A small image captioner, trained from scratch.
Model: 31.1M parameters, encoder layers 12, encoder width 384.
Data: trained on scattered letters and digits in many colours, 195000 training examples, 1.5 epochs.
Rows from block 8 of the image encoder, named by matrix and row number. Rows with one number belong to one neuron. Each number is 500 + 50 x the weight over its row's rms, rounded and kept within 0 to 999. All counts start at 0. Numbers have three digits each. After the name is the row's rms in percent of the matrix's.
# gate: MLP gate (encoder.blocks.8.mlp.gate.weight, 1152x384), inputs 0-127
# fc1: MLP up (encoder.blocks.8.mlp.fc1.weight, 1152x384), inputs 0-127
# fc2: MLP down (encoder.blocks.8.mlp.fc2.weight, 384x1152, transposed), outputs 0-127
gate.206 109:394500473495471593490457491504480504511500524457513516476511604462468468500513503451514499488483613556541548469601505518553501547501452491500522457553521473551523566583452432468501511480515458464476568449504506454533459507537471537499582492523455580522530516536481449489502465512426545483377501501457591520478536448499517529539464486457519518521474511465540497486484462567518509498497
gate.207 104:619507535523446415489562487511501563521518417445464519649472486472528515447511499602507530549559462482511512438499520442557476469517425506546449476395478500547517443469533532537516584500487490474560477580514476503541520480538426485371501500409559559529540465495556428423546504457496552433534534532502568616485500548552524494540495499501491483484547485482510584486569469586519514534418
gate.208 099:543531525535518533527500570493467546381513514672461497485602508506414458436454475515522489498461588572583498529574501543527510501516652334360534499497518488497515408446505512513484609534468519542499454496499496501503501471579571493554576508488458446506557479528498486548448508485581525410474510500511534535486549410479537501500498604480525383524535496501488619513462484543593590511448
gate.209 110:532465336464554556456495568440521495471490504508535540560516491510554512420499514497621641498473486508417519539440494484562562559529449447497559460433526495508506495492480487502544490509552520492526521521456486471558444495389562500501582499512482623517533501497425480483416556526464400574498501522496502440483459479499422543450401433457434444497554564498512598534544385560501546494485
gate.210 103:496409516523553482454594387515498502509444564563506538555539497431503500444488489471570537502501562469479541487462472533496533514502520549528583469490513500412563521430493475432505596504448483370512457491408428511534480554497498501467502529523448637497543494459479530500585459523498513471437512458513387487500469580518384479456516573520519526485548512516498488628550545531488428491613
gate.211 095:509577479468508410500465687369530524402565503562502510501483573492433544489552499491464467499478484535438567606534469432453656455592399430437444470506461614498494574428516543538468493449595533443523476476553557521477477492429488501510504553570460347500571470442496544431479476413513508519498506549485456497499522364454449420411488546511496499599480443507486475606515508500490509469493
gate.212 102:496539471504426593363446457589488517498605468363462500483511537535537441455555473480546480413469505489469559509502581504493430508483484495508458503469478526557445524529474521482441517525543613570570487513501549558337532459521500447442557493540377487509542386518469519550501480501410517343399411518538499383499540515472580530497531527496477533509440447583481572372356528500456408460503
gate.213 093:569498456499507490492517493470454442500366546449539440482497473495538506506452507554483464493530604511477496498521478501447505438489390568465461479464502436540460469514589469482429548489489528519540527530540500489445444499426519456583519446471569437481427490494484611509456489533455607469522559475502467497443492577538508446495533528505517494468520500514483578411482516522434517501563
gate.214 093:511367534480464545514492584483503461600536557550502494565474596412513490497472500505531484490470482511486498500528527563476555589444495437629500513481470479483493477523568496588509355534569532515552561535483526525397448405503477479587526496479456489508502521554500468492491460588460550514492536496459554430501459608538468506528529514472497504490507507496467504462486536495501512488425
gate.215 095:503492526497483482528529508497459463423518499538547507519551490515537491430444503505501469538508491492542547418393516455455391485545465572487490547490503488504504521525556431487387602577486510494469466422538481495404611502597513537531413500559527523490489547428483531578494488673440520480532502522518578546474500543487456543525541459524610377516568435580599582482378543387494565499424
gate.216 097:469498525493594593485464487510442506513517500478521490487511642518521526576488442445509450513542499493488496393484504498495570415613496463492487411436499500505487598496613508498519474609532465431509431484471483500489487457587404386503541483505494449530493475501558588589425459513546435390501483528512491486589504394483512519351500545484511511510487456587476520494473489524421475501500
gate.217 095:410486506508501445492483539336482511543593480558512501499479484504522567530435377478501527464498440476559506391515510326425529525496490494522533467565493507568606438499444562500452473543432483497443499448593518564548505477497467472515468461365570502565486606499506585501444444456344475413578495505465388501596548553526545484536485458571503515505534538436590464479510480494481590505441
gate.218 112:526501470517428512453564463641481527492506480477497421511461536453401651499485463550488493495463507429521518454479470525410424439510525513500512428514391503410499378539499492466533499510500545548521468536471446577451455539504499452583450652518366437454413513480515386480521420551503497514510565492456473499491442497508492483394512409478490421500484565563501543490524503469511519505477
gate.219 098:512440395445469497503424452575508433503496572476570554541496479459541449524450525481498497546453537483409495551436495387490472436421498539541481584483601563542626395450504495537489487518585590423508585465616512502527494543504484594500494561470477498447561622499519535527539442540492565499498547433513554549526449502595496531524511495457571498596547486474532451392424439458474518522549
gate.220 098:552429623519587509504494500498527465504530478527398546493471615494532507503501504483499500471464479491477496458616499368363550424497398534505507470497524467537534549483509503548442491511606500517506485527483502510378560427504479466491602544412497508478490500523399507391478541490542407510533465537481507419521454427506473412407524627540479504411488462507491459503476541468582549508486
gate.221 091:556560489532460543491489526474529525641594500373509399475495517404507557515523482492462526519542505438479541514539487508445534425477493446474477546550438463505512477535550536504576656482465467530604506464522562533389450527518504488544481518512500519515500468480416506505513444484457405438526539484386417485494484559597492547503545406548430501445532468560594567478536673488480551515451
fc1.206 101:457499502486504578382550486500537503498511490569508573467501500542555529594490521452503474488499587558539483484512506601500500460472525474477386559485507473471500568489484499504604439439498501519478537493507535515521506499500414520535525497456500544539522500526515565452449501484511508450578492500448542465471503535460457500560556427463508552539429500481548531473479450459497501603403
fc1.207 097:533505585494494490525536496368502593467531495496521451557511469507570500504518489552500534552608442548599523523481533530552541496405460489523485495478476483508502443463557560491522505495442392468564401582566547506590551526525392561479530583571521495527557490570593483580609469500494368485537512501442425501508499598486542501582508557492429437417474449460515482430572418548436544542563
fc1.208 098:502470509635513457516470444504496509472511450586516557506569468518548353486553521562503544530502581535500548584495449491464472470520525545456519469568571574482514487524485566470530522456515493501435554529506455504458454500537495559492505439649593526598490534571480431485586496493508620483511431467432480513481551501645392562513443484501499504518497516460569596573558500438500466509525
fc1.209 094:481494467457500502498533601454550548553483503414526498510504537500500516537514498547421551561481587457423468555479565529520603481451474498511615492501566497513527448447531532503526578496464469441470448546504547468569489533429506532475511513514393485605474534437521505475446521505579590580484543412492511471433514550472487451467562473425500455498463529498518485571562586483629543504500
fc1.210 094:448492504538567514571505529486527509513419556502554525558398495508541502488521530429506528529506515490478532459476502579488446578510557552590599443493574496489534482442507505456476596448499500357458497441379440505549471501410523575431411508468381515460563518520554504514492504465488449405519494462523424508499497468578479499347500616611557572478504513500517468509499556515558460476612
fc1.211 094:518510530489500504493500469509555451488595497518457526503500496597484603409483496490491389485623474551424493449482452570554505481568442513453387552505468591495336509551524500462476526504442537503514509431505503508451471496461401375439477538499511486511500458465517454350495472438446500447456425500492490494483633498499476505492437494440478463504504502503498356608412496498504461455484
fc1.212 104:565441475543501489487449505489366496466459472481517482484470526509534498469503509582549496463467505417501478497524473530527528503434490530513399479514411393529424553522561512352491471503463483538508544574470554500527509536443513532498485547530576457534594520478443546500497440468504465500527543475459456509482512571485497490517452435478506469511510457570545500497469533580379463345509
fc1.213 106:448550481464503581450526532450503530446466499547502527502451486455478506538460438524502495532454522469533461496520527485552449506554505447498463490537569346538595440456424361470519594394510529520501504519584503497551485501504527503515517572500418503487524499497518466373556646542519453548397445511472486492458451511544464580421595445454566520500563541496408516503375615493535491488496
fc1.214 099:482482509470501499466471469529493488527408520477472457619572468501448528520499436500573487450496494496526545476547469521534469476498564475499638464533437454464501511537554488497515524381578543470504491508506493509511473427500472521593511552580527411499515520443473497522513370464472545457477524491523494503496492485502497555382419546542499383515484543545524412483387573637551504489464
fc1.215 097:581542573416449482489494584607561492511545489491504534491498503493494500518512541529459502437534528563359530556602498549504577507516535369527567493505419494503522516478445553461530562437541543516470458496520504519545457509439546500475495499522510495450463473516569624479601511386583550506479477494538526308562473582481487453495487533497507564441496474482538499473612414515615434492697
fc1.216 095:498531458505490408533531518440568507519521459550488489507543454501535515384501534503536476521500553435555500501562490613459511468378451489505481498497566510466512492491438514566571444500491348424445467503539485436538510510526510495446399543527532518545474499459481506529510511525498491562508554466462485476496592562472416599465498523459503624480456550438394447567491532479505559513496
fc1.217 095:532519500572472592509421352511589545485414498463539536473394529551477448535535500534499523516470483549460487567525470512551621465404452485496468436497507552495447502527490439480495428405520468581547498563510578598503322531612540524366542494398495480494492444451490405503543502500462513465425487497483490620436452434542470466387492529469514489491460468474419523523521543462461476452550
fc1.218 101:527525595435495563532473497482533468506558466558472504451485517499505500436476499526489510477499489620476541676555598530525481537495491546495503602528517500495542476470625466470404432500514495432490513556558571484399500437394410496453599500550464513500591594550535611547440577514473458505527440494595583424512506541487505536535446443387489511582479413458509589494485484483532512396489
fc1.219 094:586481547504591546569443517556434579488570491486504453475474509487496495490497512503574500501480473458455591574503417500491474476509450562487434476535463511537480475533497522462332523382498495616498500380494470461536488532499505499453445558482488494479483525530559467473543578469560503503459497545500500507500643493571545446594447468527448406438577504611453590595433500411439433568478
fc1.220 105:463501529565488516434491448514476468563566468501488501501553527498497422484468471469527471477507470472494587358546527501492512490474501445484478499515499521536502455433501491446606493529495426521556561528382506546457453502492481553504502499631551499505485564563482466534395459583455448602503606518506498500489476498594502470456478479500562466471518493504465482485493398489497561516497
fc1.221 099:548562490528482517425535668617477424473477594481559424415516524591500523549515528511493544536512501464456491496548540375443484493483411518568490476435496495506469442577516488499575465529514492594491556552536497458486573460577441517505492511390539502507527616540513506483497512496532469549470469502502587478481469519501503533532471499481519527438501497532538542495494500496497462542496
fc2.206 088:511552509409542481452518430485465557524525520485497603499456556463500534509472579523509503500441522483554503407405426502450492449410540469500424495508516504588502503631479544481499437463505506558479500520604500573564582583496535465534549521503499500531514514612440501577488500455452500497470498494466486461389505495565496475627504543547439525497442490463474504417522506490577600630349
fc2.207 141:502524524477523496542516468401531582521565553490489438503506476554582452648498434532433503523528494434513519515586476540494428552482505489500501472490480493484497473513458508502458465430554516458428503443595516574471502496454430525486559483602513521502494470538433478592453389454448523507447524499475418450434491567485505418488465500429501555413371454477499481499474515478468522491423
fc2.208 093:501529504499500482511457520525491573445528461507508445510514500492533479529517565501442479596520601499476509503619462488524403481500501507571488443508528529486653347579541525540501462513530495477505536468532488559486438485599500507402523514528516431506498511532478439482500451514486469618483504493487500528453495516500525517518501559445504506496478479423482479495637500458537490241495
fc2.209 069:485499559453505533392491745456500505492503499525526394502503496459431437499499658497443527500472529514480489494509589496473568416398440575502467545509505500498544639510487510501469527505443455325498416517471536463475571657472520550521499499472428506499498489481561568490499502504472533482546502427474479476508500518568531470462590421389491552451483508469449505483462495497547503488493
fc2.210 139:499447520584532501473516378512494528517505414463509336503513453493421599504434504488583593495445470486473490568470484508498499540504550441553493530502500497512582487494496534513561500510583506514469503376419538464477438480502516497535482456470518521621443496490484447513396478498512514498572502536499502510497500513474622556494494485448537501498442498464522495465506561524524478496465
fc2.211 154:519514575499432518481535462473518445547498524532447544539549585520561543487494510499522395442499371489546490440520463533559475500498492474518549552512465529471513455608499513474412500549333443502482510527500497387504600519546390404433580500520428512494396373474524499388483500431506492452495556467499518611470514512470506486605389392467488511536445577527627345503467500476521501450660
fc2.212 013:502508524500507510500494448545513500457500505501534533529501527500501500469499513493447498499498498123495485511496514507517514509501492500510494520519514501500525503509501499537505500500502502444458706548499608458511500568498508500484509496586498466527553500492495488533498504473501502491496459502501500500500594501500500481512500500527442543500499493513475471513527507603500469475437
fc2.213 066:492464491503468598484500501436510496598501424542582503500483473502502503503391550754499504555476465518498465491485494495474421546495506502507388547404658511533494500463515437404550505492495503500624487506503493499512501500498500585523497499500405508493501500490494497489541459514531507493489516504500423384496496512436488501494501443500533514516474512466417556504396568499500537500511
fc2.214 096:567508475487514487452480536532457504560485513494504492512500467488500484545502503530519513497514621567449458467489527455500477475452500500395526466538499500466500513683461454532452579507502474533560481499536591522548442501477527501533468482610508511469482427382591498462500391496500499499507442500574381504474527498445533416414410500475525486503498572586565519501450452581518484500558
fc2.215 124:566503499357494566500524639511585387492351547516415496400463499471600500493505609493427502459493493498430586497536521480424523541501518521602503477512417437529473501584448425516499539556474483544501436476521488500516546446470573505502486500533652479513473565497500549525561443513567497499503468491520568469596516503532490511526423481579622448572542499500505577432558499487501502435479
fc2.216 096:466517498554507575532506559448457522438463364518540456500526500567501617500451504381496473515500532558515501354497427586471428516511442500528546500488491517499502501409448530611490437561522487458489439476487493519556505500559537517484432521446532502519504556479478468418503494609488468529475669457529532500500500510498508507467497591545492588520524408500520420448500419491487478460515
fc2.217 139:497429541549485438534435507504408456458543499494609500581501468507562500508501481502501415407500407521566482460530516517552595465478475511498573523498473570495451495494509501498488520596542523499457453508484474585506484498571409545487518505527500461507502509492499524504477598425385485488448511503519501506500498608474500479577483500517563499482497510527555460588496501412585505496501
fc2.218 129:433484517489562527474500401495448504499477523463466498425547382459463639455508475487438435500469514480537411556481441620399506505560604552507477602512518523487477480520504427496501464495574504511500514513462491530485534555457588497471508543506546526380384495500488534531505519543485462497553562556519490501531516470466464591482516473504488430472499407462584493492472524521531410449478
fc2.219 186:541490425537501509572512402541502556488510454488478511471446510497392529519514537560487474556501522444463484476595451526484579497477497507529460526479447488501444464577448468482480495504394496509468450582541592565574473554482579572524553600621492461532495495540382542509487482506505585555493497527436473513457485445525488500523495477444585505427498534481481448539425563495389409414491
fc2.220 028:527478482477500470487497496508532357527547483508384508448514506500501477499523469498472443500489549343476500532489530505479500501448584508495518527499498480469458414467500491472477549506501502500567550494457505494478482583500498531517500439643520542502524569522501498500354498525485500499490582515495499579528502489487500500466333466510500562246488522508470503483534500566451516515469
fc2.221 097:511487500500548434492516669502487332522528521517586509521500569400475521500491540505506494453482473506500524461499525498501511513506405504485510460470500465635568541499466482448559483506308500519441538514498422393500483475625535502586486552510527538511500594501503500503494556548500491500420576525499500500493494532596490503498446450500597525527500408512484483580509491500527492500500